{
  "questions_per_image": 4,
  "encoder_shared_expert": false,
  "fusion": "prefix",
  "fusion_encoder_activation": "squared_relu",
  "fusion_encoder_bias": "all",
  "fusion_encoder_qk_norm": false,
  "optimizer": "soap",
  "learning_rate": 0.0016,
  "weight_decay": 0.1
}
Rows from block 4 of the fusion encoder, named by matrix and row number. Rows with one number belong to one neuron. Each number is 128 + 24 x the weight over its row's rms, rounded and kept within 0 to 255. All counts start at 0. Numbers have three digits each. After the name is the row's rms in percent of the matrix's.
# fc1: MLP up (fusion_encoder.blocks.4.mlp.fc1.weight, 768x192), inputs 0-95
# fc2: MLP down (fusion_encoder.blocks.4.mlp.fc2.weight, 192x768, transposed), outputs 0-95
fc1.583 092:137094077118148130104135120119108164122086076111111138126115125142124142131094071130123178138148154123134076138111117083130146149162147109143130103113089126137130134122151152102140103155108099156170121118154090104131140090105152119143120130102148108123136118160117095123140140125115121091
fc2.583 081:143134148116097097111106151159173109103146119058147122135128142111087117173140158142095153121106098120111141179147128132107123153134140137099109115125109130131126166128163146113059110119141130160148147132167156101109166134130099152131075108110123123083131129131141148148146125122130095100
fc1.584 080:073105152120135143097119135106163158150136102159114120137163115171104107093172120112170094148142112140108133124112120140112121136100154122089083095147092131123134116149134152123107164113161106104117122086112154159113130153135122119125087105141089112119147130127120089156160120145141093157
fc2.584 075:158135114151108156148119064107114124113124099121115150120131119092134115120148140133109079126110133162121087142118123132129136108145107105095144135116125155177122078098122149139132103173135158141122106112108141081123138087145141157142163154137162080119109182141121168084131103115033137172
fc1.585 093:099084107156154146119104087101172077149119134125130107114097129124134103141156121136136096123112157049113132082124121102134089114131089169169133140104070100144080123147105098152115157112113126088147067099111174141128113125149104125075127134141140165147106153139129148129103145084103149076
fc2.585 106:161142172140085134112155151152096146135141143105131131152148145147119162107134140134112179104125114121124116115132118159154141097095133120126128126162167161110117137140129162124183138135146136094132167120095143123123162163141175143162099124115163125078095127154167103092097137190118117171
fc1.586 104:124126126082128103115148183116099141130161163152119123133080127094104152111143136164145119107121137125104138132147164163139128117116140161144115109120132108161172132094115141165135122140107114151173115108109102131115141097087142112101120153120086064119152109140099100084119130082126123106
fc2.586 099:163126123146119153130093112079143111097136083106124129144150140157113099135106153114120106111147159149115131140134161114132139091165111143159120152117137155128148071127118125141122130118126155093118139133144146115118119149161172165122130091131135100151110157102119135140126133139130128161
fc1.587 151:041105151140106106095107100157117140073109145140162105142118139142128138119118101149104156112151130073146159113105112133089110138108117095117130151140161134113099170115149110122137099098137114196124139118128138142179126089141106134107171145107105137118150130112138180154116118133085127130
fc2.587 151:143139111141161112152138094094135156136139112119073122113181120143099139124126130136110117122134106113125102104140127108090122184143172123092096114084181106106129136129094127158075126127131132115142097119165123133145144151051128139133146118154136098157121125120117104148159147143198132103
fc1.588 086:099122112151119149074173109177140102106088131159180139160130123119128147120120119120106173174102125101101144170109118107128124089131173114093153162137118106121141128105137132143095112143152134117157154162167132141106138165125119132157104167131156096105130126094134128162159156120124139115
fc2.588 077:129158121127104107146106153102167153130086117110107113117157161120120123120158097117168138133164104119151136118125135182112097151124114137078109108142117080140158146147174082151164143147143133137144105123114148141087161146125116164147123144145074138129100122141140185137120135141163104112
fc1.589 116:119122163124099146111136114100147158112137114171124131111139130099156118094146102148087152160153107108142124126156138116129154102111070118169104157141085140110141122160111091146138150137150117054124154080125153160145114100139104137145103130079158143125153156148077138157136126171158130171
fc2.589 127:089128114052113137124115140124092127100086190111139158137151183081123163113117114135145119106095097118142116116122094127149117138166106132124108117146112166152127094098151126089133165157157114101145126115148104142128112135124144168127133104148112119145084083174159147131152118153126162144
fc1.590 083:096116128152107110107095083142183096160118131142139116114120143151121138097118110121104123098125112118102089147144131186099143114108145098170153112107158130164157149170111104103150103085120138118134095145163135126097132134123144135087122127109118091140070149128136109156124120146093135154
fc2.590 077:154138142181093097139139138137129172152142103140137124122130150096131088127093145109109137165143101157134139113127110153147137132180125121109108139150147152100109133096116130129120141180110145131091139166103108140152096099157115135152114137127121102179173048139141112089112113122156101136
fc1.591 084:141130159117084102136115161108129144104129114128110088161130178131125168122075143139108126092104171159158094120112145168114131133156147103121120088153101156136100126130115109107119099092123134162138111111117108108157122166159124136132109131152134150094144141151138131124102151154115103128
fc2.591 078:090123094121145122124156114143135110112164109129119114123141127132187085095139086126144123136136146156132121104120127138108137156097154168156110136121156189133129151166097117149136198136194140143111136144145114139097126100113153122097113128143128132155136126106117170169125143145094144111
fc1.592 092:147135127075120124094162151113132098119111133104126161119107141157112100110100120111153160157095157107117081157108103169134185156163166105125094102152160096096142149177135095135126143131142111125150139171154101124111074109166147098148161104128118134141100094098133158169116121108129091113
fc2.592 076:105149120156126130107097149105085147113141067160102107142136107123151110112132130149135111120134137122131139152103123107131097110151122148078111136103113161131148107137158160086095074142152133094140154106126131145160116095132159126124124104127113091122142151153145113093180115121147139151
fc1.593 086:145113118116124104120117181128108097108108135104100148167143150152088106167131093102088112078116114152155114142118173158113120183113116100131151102167158116161091131115132094163115139138090107133134108161095144148086122138106112145138138134122129162169135102124136151114114089109130150126
fc2.593 086:108177156149095113143135096134109121129071137121110120131166087083161137118119131162128135146083125104103120120137158088122146086112133127123106142097106157140134147133104150128124103142113132146166126116152126109128147123161096130103136117131115147100129117163121094161055110121107140131
fc1.594 085:105150117079149130132126114117108163121176136165165112142102120153120106164088150092158137138160146092129085121087142115158088139140138150134139100088122165147152159143112106123121111141105105142123100139149126104140129122112146143112170128122106144155103123162135116162161136167119148144
fc2.594 077:108089118104152116147146174132122129134146124082156116133111116164086159134158147125130133088131077118130113116141144118133131136122102126144132145117119125084099139141151112151169111074154128114130141113170122104156089123138153144128132142133133094107143150104112099097091132069179134145
fc1.595 089:181137113124078100141108122127073126144142147147116106128143150119107167121104098136094121150108134123140153127124129109146103106157095129171175100126126118122134115133110100128091162136163119113148140194150104145136130105117102141104140080124180148111191156153165122124103159111101138144
fc2.595 094:109103143132166130118109161123134098138126059111177153124100115127083140143118118117170153110165101149112135115153126089096123118146120149158142134153117162110140130100175143111145170143132148080106141090124139100131111141128131166112117140150122130123125189090089123135159138113137125116
fc1.596 079:135144114117088130114117118148106122128132159093142111172087133161115176122118149124150126134130180139128120159151079127124142144141112163153182114132163126117112145112135121110132163157143115124130104135159128132083122108176088123082134154119097144156119137126117142140142159123142120121
fc2.596 066:077155151191114113148155143107161126119159122124129146113152103100124116109111135130133133109120126102120166176149142178125074105126135163139131145122118136137110127097131111150136143162163117119100108154115132111129122160126168136105121121168102134096107150174123095152097108147123122176
fc1.597 096:129128083169140179107120131108132112135148125112137106119165152112127133131119141133101091121131127160139115130132128113145138114083114146165134148141116153120119160126131121149112146120123190119143162156080152158100168138142169121147113164094124157121158148141162206139183148134160128147
fc2.597 107:105125121082138121091124138141142142192107078146121138160094121134099113174131144099125116129088120100140142141127128124123085136128126126155144147071110135139151113114151101092142131128136111094075150150108138108163111164087173135148143107118144080114119131123143086119115102135096132159
fc1.598 105:128097131110173131168168110140130118112104107137120130158154156190154126144123116159149101110129135114139111094077137104145127145102158138123186156137097134094138053147164175148116184123106140130138120127127141147114128134127128120123134143162127135137111112063112122115128171149146118108
fc2.598 096:111128150113106149112123127115108125118126148163121131124125126068127137134119150107161154147129120122105140150139142165129152100093140117125118098123147187140103138141163132102160116154127117094121122089148129134153104098136114166124140161124153156098114146186095138131131107146142137168
fc1.599 103:124161105082107089122108155122152158083141129118105121163087180153121139151123148129102144152115117100110087153143154111110133181120152105108153120149088152143118135140107129132077092113111116099137107121127115146161135148152124139106188111131121137120159097132136122131105119104132153138
fc2.599 081:170136155125145116108179113152132125151084118138092104076169077128136136107099134112197125127159103149133138080129084130119131125116139105130116120095157095113119143115150115131150126152151125119107143127129105120101162130139115106138119153142116146160083144146151127157124158120144154099
fc1.600 077:100097113129099126109116107117106106140113138120148138134137084123136143147109111108109146081109143174090123128083143105132159130146128144095131171145140121113084171146088116154094145096135138146149109142140109085158147173104124148104136096105116091113103105147121135116152133107116136106
fc2.600 070:154161085166099129131113142128119117102169101116127146096101156127135115127132150120117120146154115085130162133151130160112120171106128105177130148131163175116124149082107140143124157154090110116169127076124130136130132127134117176104116139151114135104141110125171146111146134158103116121
fc1.601 163:113116164104106158115105163127112164156078156149149094153090164139158157134129128128098115117118111108142129131155098089102140108128127100138115140144113116106082136106119136098132124151144123170108126138105132144076119158103100167145152131169126113116100110127097110156125159123076097157
fc2.601 125:133091095122124121152138145119105132127121124150119128101093117141077136115141145121143118140164104144115144111132138142094147136163133109152158124133142109149107131146137150129207095146110097111121125141147140196146149182089144092133148084112126134108131091112130118089149146133139116129
fc1.602 108:112111088120148127165096138127119137130165107155145130131149117166119096115078104133134138137097153093115119118159103143121147099146150138140147165128128147070149122140109143127151121135150127114148125154074136176117110164149123185092125130124136096155110165156127084128107097174141134114
fc2.602 127:096109119125088130142168164154144121126124141137100111171134130114113163104085115126126135127145109139160102122132162164149139078129145134126092094118116095127122124145130137145182157144084141126115149127140113110151139176148123130136088106144129133138153129140100098115175114162139154143
fc1.603 072:155139110163110184095155077135130155122164121174124123151129157149134148163171109131121171126132143140157134148092121113145108126132162129110112145135113135160091079171128121131090107140104149109155148097159116078108128141164112121137150133173149137129098169085156121157105160158139145100
fc2.603 072:113131136127142145148122159098158088099145140087130149079118097101121107133137126135156146134132095148116181124129129091109112135136140139151096126169132225107153152137147126116142137137135163110156099103105134112134155165123109120119099130098131117127163139124074073090215101119108116140
fc1.604 105:153077123129125124137087112134137152139129122140141133141071133095090118117150122126150123126117132132146093158146107116120127197115124117099130143085137125164142117145127123124126099116093132120110109120149147109152121133112143141186135103128137093149179124153144143123148153176133129110
fc2.604 123:135170113103104111147121128131102153115201132100112127157160138146105087169096156132081126109106133132111151131091155155135189131159161111086139134167111139113146143122096110133170146102096135116142138103147151138134152137165123133142142136131136120118074173116062097131135138100153115098
fc1.605 112:135089151123101082154145116118114132104144120168128106132176173158111158103135107143133147125131134143116124114122143091095095121129146130109145135140161136116116073127114129125127103134144126094156163088131162185114127088172100125152123120149102153134142127164094116154125102129153139175
fc2.605 107:101147145121107098107110086163144166098102154139136122124175102083140134121129108146129162128098113138138113096137152061116122167118118122135116119124142181138137102124157157148122155123140134133068139124124128146116144135115135155105142137124143131098101133153113157099085100109151136120
fc1.606 086:157149105127130122134101150145120157143155161119117101119099115140137094093132108101131124135100132080125109115167135163101168155146143131108155128141140132151110130097130119170115158115078146124143132142122165138085119182164158174097132137131154140098109129096103182122118110146127137173
fc2.606 094:123088121111111148157102110142145138108153071146097120141145141152101126162115149168131162106110139157108132123114151126171104130115121111144099054138127117132118135113094124075150077140134114108112111124091097126166088079142126129158132140117176109099098140101133089130147116132154103081
fc1.607 077:122140130113155111128136114119149110150112131149115136093147097122114129111174113132110108116106132136119093141177123142114104123159167127116112135112118115143149108129118097130098116125124115147099107148133100149135107141138089154107111138149115119084140103073141123104145164114135144094
fc2.607 070:121143136122126162129141108131164125137146148116131093087063114108175111121158142105150122136160145124126135143115120130114095128108126141156118123170174112138137090150133125105173128143135104130110136079131121133123124111162126099112138169115097148120147113114112057158148185109153110165
fc1.608 086:157111097125150149131142102114166082141131154153127141169114170096095165097117096116120103118118102105093136137122137120125164090139147082112163124154109135124156131159100111099111095118115171181173128123155179141118129124151153104120126106182125132141116167122141159112100160152114112107
fc2.608 081:121115124110144102097114152134142155140137144112138144090126123131128127131116088150156164127177135136138134105149123174114116116104135142143076124108181126089136161114133117187052121136100121142129123160094137101112150163080152119160159131125085123091127140151167122108101103157163117106
fc1.609 104:175201098157157174123109119138164123107108114124133118158142143157093173127161144140112099112116088075150147129126160113153135123106118120089131087086149160121105104133128136163111180112116126096159154143111126140120110100107157129085126135131116106115120141146126138160090112128142098078
fc2.609 112:127119186151146121102123121118099114161177127112088161123139135116146137136146111098129146139080129122126134120107109132121135129121126126155116147147117160157147141128113099109161134101159135149073124131124138064138151102122117104131099132151134131127112142123107149107122137163142113174
fc1.610 154:080151121165130112074146111094135109106126171161140103150137136143140127137128131189120112134156138124113116161144141127100143125156135106143152114163173143150094129146085088119131106142118119151127081149124145159135130097087134147157120162130137138155132127113172144126169138105072129116
fc2.610 162:136123146134157132118118137118151169121098078142119128143183143119155131122092180149155143104169119147125148092081155107154131149140126143121104135116157084139147148151153114094161096137122162108159170104118127134154090143132139098152176094137116119149147149125136130105156146132156134146
fc1.611 100:120127084108158122168115124088082138142151096111114107150128134138127104101094089134164141126084163126127122078113124174115108143112111104118098119147127133140166087128124077161087116170113133090110138123134147146084113141113111180118119163125148114107045106071150093141090113115090102111
fc2.611 131:112092156142132128134145133150111125163150132114152129151095093103157119128131108112148124104116119107100111106130130113094115141163152083154083140105133105127107133098100129159167105108117107158149122164124102109098169125172148117118149131113119125127156190201104147135166156116165127103
fc1.612 113:119122108135130107119122122119148155143116116097142176120119122108084156123157159146165144122117179134115120150148137165084156153131113102138101136139139051102141174121131153153140093098146173093125132127147150165141166105106163163109107139135109112127102111124140087139142110174174123121
fc2.612 110:140104114116117104107105096156111124131131146121131120130125130135114164161118102119132117100106060150156153082179152137156068104150158135101106076119124155133114081123148104130128118154126114103153089163110146125147141129108072138098160120128160108181157191150150177131107143093079138132
fc1.613 098:109135140124157101126155091147128103135128138151095159120114141163120131108166143149083168163098153140167128089106082150140121085166135132142120120115148144113135116140107095130145142112121135123112098149096153136133114132119108143103115092125095121140108087087121159154164140169085153154
fc2.613 072:121133092121089128131105101078136164109138130147128127142147146116070133123107122126168116139133108086108150189135137091165120161149127159106132164107165094128138124141158113149157134116127126147135103120164143067174171135125130128142117091132175141130127146131160135118096111141100126132
fc1.614 100:130130132124125113162132153126154141114091158148106159144080128114147160114108132154125178145130147133131131138158154120152106076179166150164187112104158111106102140099157120111105131123111123181141145136152128150077133100125136090145100127171159110093137120149115117113120158151111127156
fc2.614 079:133100108175113123084147157118112116093155141096151115113187140143053120160163109144102089098155132122146168146112137150133112120144126090157118114123140167139138104136118114165144124131127141106127109094122128165106147133115123177161125110104175121129159166109144143128095111095094146158
fc1.615 098:162135113144131085143081117137121107156139153158127112174192096159182095125143134127117112163141141095133141164129132124148117119126087144134161116131129135153120137129142124137092103160171157100082114150150127146182136139127108115143116112135151132116134133115077123168135152107110133154
fc2.615 119:128129137125143118128143144117140120123120149127119113113108132074139131146118128119132146130074093163085135088159131095119120143167121158159158141144105114105161143128166174113173137132147152124136132132138126147085105119162106129132126099139119125129136174156129115078102161126133136098
fc1.616 100:118149118140133119134135134096145151094163165123140139114139133128110130114122124102189090109117147145114089106116112153131128106135124180103141150151123123153148180172130140143138105160125110174155138112188141110078115125077115090147176132106109095159120103135100107152169154126111140094
fc2.616 103:123134119109167133144168105119150099151156111081121118157142134152149110108127153108115084086119104090120126126124125157166127116136137101132115086096173108109100111063161158170084096121128163069134083121103127099135096139155162133123135142110111182158139130126137129143120069148131141139
fc1.617 086:093117110148152124112123167165138114158139126120135136108154131134145118128114098140135114112149141138170134188139157198121094101146104109112124150086143103108141102156100141106118068137151140121142166102080130128105121117106121126121149113119149107160140164134145151145160147119096128130
fc2.617 087:148162141110122110188131130093125124138116170121158115116167085138123089130131093139148139101139093120107101124126149133130141150121134128143146102111118130150163099099179133111130132178104173099112105137131107106104168150156108120091111133156148135130125115167160147121094138090119142181
fc1.618 117:093138134089097133113127101127120120101134096109136141127157141130121099080113137152091157113132115170140101093119157146119123114134078127129148117153190128125172140085138143126160132130160100087110113100138138100096143141164113126107138127119111129137120144182104132156119074140126138140
fc2.618 120:130122106108111140071109124159143144078167133140146107150162158090172145106091136172100140087094135092158099099142111087123141166130121096143114146149160131147128134129169109103107143190168098119134174133123104143133109159123125133129089128109132107127115108137154115133113125137139104153
fc1.619 086:112109160153141138122091100132105132145134140098113143123124151158142138104108141093153110145079115147166133151125157184121145110130181160115141141144157124155127130098129144106136162144089156139151130101115124148171122134128165158179107132152097102129102111131152116119128120126091107090
fc2.619 072:125123106112089154152109113149134173113146148152138121107189123126150122147087089164081111122109089121100125140107095129087119098130106129105137140101097100142153133142101107156143088130130093130131128123135138110104104141117103101108113138115121120102144175100117178138170151160099155132
fc1.620 084:097130087164146179142095098120140117082158107072133104137171087110115117145130157119158118125134088103156142149130153155107141170125151119126174122086119104123103096105148136134152166133110130142149112140105153106195117116122159147137054145165133110132104109137115148128122120139137092129
fc2.620 109:138124135146132133110181100130117166160124123157133109150126063084182127135115112127111137143116109110175135103098135110117109107107120104119122127112120157098150148108151106097102116114145157104140125168178136144138164082118116137121153145126140105146132140118122117143132121134154122165
fc1.621 127:096111128113126129140102085100087152138085181150117179158135113129136116100155099122094144140104085124145105153127133106137093144146123162112085157114090132154125142143139125141089138134112096112125136167175138128173103177115099125110116153128159156090147167110056086125114112158134126089
fc2.621 122:132108121127126130145176128195132112115124094097106116079133135126122127167121154123167165143099153100095108088134089141121129101086150096148100106123214106139091128108118138135134115125165146148129052110107097161123134081131126139109123130135106120155118108174142178132112147135123141124
fc1.622 078:142095109126115153089154122127102126180143099155178118095163138165156128151155115114164131158166149099123153154085103097141129102145173119114133099119131125146112144126154103105121128119143144130153083084136149077172142111125162130156148100105165131160158083098135106097153135128160161150
fc2.622 077:122168126127131125127133128107138087088119150137111155129119115175060145102112123122099114093102152143135142113098126094137117115091115119124146100151139174095139152155107065117141108137098145123136119136121153150128150131188112156115101092152135177109138147113126091121167137112094129131
fc1.623 081:127104136155159085123145110113158161128135138142151149085151111110104171125123167096143148129171118148140117135137110119146102147109090116116163095094123119149133158147136179133115126133101103125116097151168105111128083097116103109131126167129149121156157172116129108154150142115109124145
fc2.623 068:130149117113152109144098156148163129116131125140154130144116129161101080169135120136160083107119114093114139134102139133164111120115156104124095134128136155115167147100117119147147132093120128078140118102092176109119135110163167160173137101127130133121087114174135117159110106096146124145
fc1.624 101:138156141162086119132113113135174120126126105160128114161113110123110132072129089131133152157109152125078112138094138140094145093083123142131110143140130141132132112140115144113089172151128131117119140192115142105137141105145128123155146092104090120121145116102152158111094144119106128179
fc2.624 114:093114110115113118066160130150167114147142155142119100136131153144146125119104133115085148167160162144121177148133112115169115128160075094146096122153126167152126138193112148159128140103095137105154147127122133147152077133144152114130141123131106164098151133114099083121169143090175123146
fc1.625 077:121104079096125106109115114122132104150110142168111159134071178182137154149122090128110135110093125123126105094133164116123113126080096171122099111168152130140140091146126129135103136127099096170131110092112134112110136156118170106149094138129103105117123169145123165174116099134131108126
fc2.625 071:119157147168135122138146143136153166173149113115131111089166160109139108139115147177104109152164101131105117091149110144145161118160152110151148126141117090094136155129096076109157111120106140116134141167111154116162089112130144143166132105163111165129093137115114093100104101111140159175
fc1.626 075:153151164098147125111125104133115095172095138131124108120099128092098136125102104098123156132194176111126079113126135094142105125138130138078135112130104087125109111118122132161131152112119100158115101111126132126131151106130143119120095117130122149143150105172183119122097136120164073141
fc2.626 068:174175114155092131098090116145104147155110118147119169152143119148171126134140112157124122134087156093149101148122125151177115122084131128160143094113143099151124130170143155110118145124168126127115130095143115066136137103109084075153170089130083133137120128104147069113114135143137147088
fc1.627 139:116153135108137140133103126081095141130103177155132131122128169096075127085119125163115133142152132166148105114129147130133109132111147138119092127136130128107109155120107140134180096175110125147091141098120117164125087145151164139127111120127118090112117112125181119123126160120115147122
fc2.627 147:135131083123122136146104106144104138102117087140135112091156124169141125122132127120091095102130147137094122085129112099111157150122150141142169129108132111140137114078132107139113073144125122122176079160121119145107121112163120134178135146131099142104132164120118118105095123103129146159
fc1.628 114:132148145187119127099093168119117151144162129143111129141124149106133147150106112105152100119156128121122142181118135135093132128107131085160129094125135078091100156113115129111087153137138149169085131132100160119131143142122161095127119116139142103170151135126138103165147145133089107122
fc2.628 124:128118120107111176135109113099097118097122098154093138126122111150171149139120149136123126168150101155151100129117103140143110139097134077116115149096122152151122162083134141117180086163151155116151169110124111117140177161144107150165135087158133150134150110112166144094110119134131121140
fc1.629 101:106109124114115137115104107143124148170140091088146116132097168142124123187100073090102097135110157139154120098126138135071101124121097150123104132107111160095102159135109116169109105131119133122150124132121099090138144120134161147104113146120121103152094097155120140134080100110092132169
fc2.629 119:087129132101163117111128149135140090107067117117184099143117104119158136125104107166129150134120100152151125158154137124164117154108117088184106129157098111133132079094162150135113136114139150146133149183171125119095130115145143125113132112142144146143099159119154165124158133158119155078
fc1.630 131:154108083170163121168109136120166107120155136164134110144136139150118113112129131155122098091069131144139126094169124129128137165095097105083130138147155123103143134120143132117092116132167148143129103174114108193120144125133129156133097140112138133160158110109110160100123136108124069113
fc2.630 146:092149145074108148106160117142119116167118132106107149139137105122130118153162141128102147154157101148124109170146094083137094130140079136134166114109101150120136120118174099119153144096135140165127127099138134077121134123141146152143138112107111101123163102135198087105119118127156135159
fc1.631 101:136089123127130149113120129153098120125103125126130119117162086143137144135132119130146180120161109116150100127170126127117159146133082137121115108116158145148137154152163099115132119143101145128121098130140138160127157102067143140083150154130119132109144205164143141114145134141164091145
fc2.631 087:137128106133123125147127123100140160160083128138128089144088119099120095116106101150135150122142163127128136126128130116102124137124171146171153117115155111101115123135085118112153118117076109115169135161101154137134109123182114148122117121112118116095098097091152111085086109106116137205
fc1.632 187:144129095137144134131118134166156120136084098137089075131152119128090100123109149162145137115164130174120127095104171083130147089138121107132126142135153078108132163108127125159122124177122096163136099085111136146107145149155103128138132154128114129133101147105163149102096140092137105150
fc2.632 180:130081133130132136120120097136098091105112157120142100160146137064162176137138108138095137145131144111131154168108108160125126138093081116115133141119127147157138151121085153113124109114154130191122147138138130152146090099142151120087154107125137156117144143134135122132151131117121128111
fc1.633 096:130112110116065107107111129112124149141115118147164159100134107142151115134161122170162143141131137152104088164116149106114143090174133163135116092127143154123127118143110099142114104095115163163143116173163139091132145072117116117141091134131171116137108126084074131111128131115162079168
fc2.633 086:142138169098160096143134125138096155126157129128065139143196157107127148131140157121104135122126129146132108141099178146155122132168126097088113141157131076139183143152131182128125114137152114122143108103122110132158131141106108154119138108132111111120160163140142124149104119066129168101
fc1.634 090:177141121103157130101135117111096150139127161133149107097138163107098122141150149176148136160155149114138102141125091115123124079163134129143157080110118116145143107156123126143170169143112101138157123122121149103156076094121091144121103126178133093153163129135115124118142147123141125109
fc2.634 102:141106071116136090126122144113112147139120138166120128171100122111072081169083166111113114129143130152111159111103120156149163162099132099114140117117140120081118094146132134164117149136134100151098112131178088111149158119094124139146137097130105105126117127085139133123127078141096154116
fc1.635 112:153146141140124153073136130132186127157108137158096119147091106112112113150149106127169110128131135134118133091103136137175112132160114116127142123139118181131101149132158093149124128109097122116121088126076083136089110174160113158116140162150137127127117116130110115146148151137107089170
fc2.635 119:108107100104188140172127183113164114125150147128108131107140088111092128127109151103133113129133130092108151140155142144068125123099144121152110158116076071108133160156125143085148093073134111071127111098109146134152112140136092145152131103135115122098130114089137112096113114131147113117
fc1.636 085:096153114120090141087185127172126111175146090095083158133122169130146101134160147110160160175086105113130098162112133126150129139149162147133150113148161098145156118152158107123094126112155123109155121165114151108131127132133099155154160176163114116115147141134145108155145110101112164114
fc2.636 073:121134108072136149158137157100116097141101110123111134109147082129152118142124136125114143088147124103132171108170093110113079134063115086156121136138104149119106130109117119104167111104117140199148090144132086125179146118161119151116110136117095084123148126128148184135080179140178122142
fc1.637 100:142114086116137149150144144103143145179140107129128114121073148174116134162136134131144103126138136101139119136172123109148125152129099182075083158123139149142138119112156076148170106119145131144130153170137145099104171086159170151141104144153123094109135160113165163126135152124127133093
fc2.637 117:168121150128135150137144136119174116108185119110087120157141101130102138153160152130171156135158131115113130103118167148117145140107146081093126122135133113106126130108119155092143172127062142193090186092136118131128140104109158096111140147133154127140160118133125105154150102157147091186
fc1.638 079:187112125099106117136108113138139132159102101116145136114084137137170118106132155099145153158094134122125161175138095122137132128135090138108151103117126108124116152104152138147152119125121137122131151113157163125138109089136107131124152162141133154122126133182120124165132155115092183088
fc2.638 079:111126130162139113150107122074100174101062163143136122116101124089088128129174107125091120114150139193140129112127132138161105131101134099154121163124154129109139144134126106090146118140141141140150141124120126117135140120102173151117105085146132126131099109105125140105085108186126162159
fc1.639 111:135155097109094155129144122078142116129133140117118171176122131153143101104092159108140080118130139130123154165125090153153145099134122118119143121094139152122148145117136172143118096107085106101141109111152141117123102147087166121154137122107131166133175093094099083142143140103114150140
fc2.639 099:123147128129151124132112064132100144132150150108106142117164131147105117154108142127120088112110127133127130094124132113132156093143116067129125138139112143114125114121131127154055133139122122111142111068118148180134166131153159124121087118104126137128124168172132171121123116146128121111
fc1.640 079:105167141089115137111088096105096105122135156120093117134153114122136140150137162106132119111152117110114152150131143084125146143122064111137117100129150108131079119114113128093136086115101115131131120126151165140104132106161149105134128134102164115121125132098161117174120139109107134139
fc2.640 070:099126113071136126170138159105141150134137129130128102127146150129131104116187131134121169142175124149103122124121101093150133108104180164083143112141114131152169120135162075138130117151102091108078160143148145097076110114077118124128135136085128137108092131128140126111110110121125177145
fc1.641 087:106092118104079096184138157131098143152091163091135101141143096114109157170139107105141114151138099085131111119134082142185142148152160139141142116148150104103126094139125096165097155105091102123104183091105143113084081096134118120127099145128143148140157110121148138164134155161121137119
fc2.641 091:139150154129147140184114099115124108128108148112141153153092096078130082119104121138137092144121156119141137168121109117128139125113172118149073079144172091073161120116138149134134187162166122165118097123153096152136138111137137150143151110134116091100134106160081116120153109122108151079
fc1.642 090:171118158045134081106131120140152128169126088105128106124153118114111133126138146120133134137158166144155155165131112097107149094114120166145134150105137149124117110119121141151103112157113105126119151101132098141110150152120123170133123134113166132162173116121146118185104126147114157199
fc2.642 095:087121110167141139129127161060117152085179157108117163122130129120118077147110116131126185122159124100099151102123146115182112172132179131099132118115126070156154102134120122142157123097149121121107136165149110152107115107156123118137161143102121167102132131132115129146160123128158128124
fc1.643 192:149146108156117150126135126110105158091064095109153089118142145133128104099141129143119087135137107157151145101129127116110123117095091160140134131131151178133114110093125126110150160152075100147127127148137148127104148168127127146120110091119136142086128125118139141142138137115190095138
fc2.643 219:128099135119149106115130136138127106134184143154096111106146103121140148116114142146129140065138138125108146142120104128123170152151130109121154117096130090112139129191131137132125105111156099202115158146143120155134118107099167147129162122108140102121119139103134084094128136135109158116
fc1.644 108:159115170146110132111154171101119098155135103109134135122075081141156119116171088115117085110132152134113117129112143082138125123138088139140111139082158117095148165143077124117133092161135135126078133122170161123149113124140103099138120102155102110096140116131081159126114121152108121152
fc2.644 122:136152133155163101111105095102126155117135146094133114120134130159060112152134113103123137146151135138133141171105133130091166101143173164123149130139137107111134171157151155123113141121106146104140149149125121145099147077125134133090163130134095106157139108120111113153139121098156119121
fc1.645 082:135118104183094155075133102142157113126163128182102156171136101114093112131120147159136094128136121065155129129165093091145108119118160138104128104155090131111134123135172138102148110076166166140095134116122123118118160137141158149162111155143164175189126171156111105147145130160146106118
fc2.645 073:070092132059137109158102105158106096133136136119115128112122107140145157132115086087095141087094114155113116097141171137149133090139148147134136092118093135111125103111106068116115128132136138101134095155135147107135128124120129061148117123140121112145111098106119134111103148143148160150
fc1.646 185:159128182112133155109110163105114113152120145139137135124095173139123171122149162151097110153117114162130120139134091143131163113154157145108141134132149133107122131120139139106148132170120082154097130113102134151081101119108078172165137130161126097110117084120105140118104154101132075139
fc2.646 133:141045087123111113144127145167120147084132153147114102138138141140108144105113139140175089140171114117099163117128114167087152101124130128147176110123115102169135097085145132109152106165112124153119128121132097128118120159089120142108130155139103141109141129099162151127118120101101097149
fc1.647 106:108114136158165116126116144067094144126140153118112114135109105180166164113149105132177129133159163148092134113125102074118136123176162101120107097119114129102126095116119112151163152161139167158102144122135095104161102144119157138150103122129124136137136159165112118129149141103133117111
fc2.647 122:105142127127117143116158156092124125086111087115148169116110118140141147111157125109121121123179135147136114099118128121166148100127111152188112094129147172084119116103121147145172127140088130093137093161091122102106123105154096130109134136135115131120149097115162190133133135150105119141
fc1.648 095:142144147115150123098111101130150107079132130103122115109176056101150136082171159104132104119155112105200146105143088107111174121124114161144129154129106136110176109129112168144087132127131160085145143138161105108145143110134124150154111140095150113143130169125134111135094141102131098152
fc2.648 096:120135121139069173130092115084158118124130150114112126131141116154154136142192141125140130093113137114145114136128122117099119164175135112104133143078106125179102152151133110084133107137133124134100140125118133072158153158093171087147106158146128141143135097138153154107153123145134147175
fc1.649 108:145122131156112131140143149111092136124174117161099114107095157168104084119144143131104100159112154100148098120134128139108128115086099130113141097137101083109137117100135134159124092131131112107114149109127109204144105155102156160128179120114092129094113088165196082141150092164142140119
fc2.649 138:103112142100104103133132109156129087125142149128137135125139101134181117119110120105135129099146129128109104112134130080156142126147131121145145127094150156141151101146150180122147193155136102132140143124126132089151136132143115108133133116123122102142133178169124204116112109122148128121
fc1.650 093:120129133088118140127135116140122138139083115106124157104089114168118116130100123132140090167129144143140085134123129087093100082135109134173154098137112156146109141100125124147145114146134112144112105119110101158133152115135121102129079133091139116128115122124120108101134162123161134171
fc2.650 114:115150124158089126094153084157125148066136104107150159139116137119144121125130152157122146104124179112158123098120153127160122171143137135148099135150123154146172137124118144094099080158152158092160136128145152121163098092133134116125134132115167147147168173093134094130124136091107128106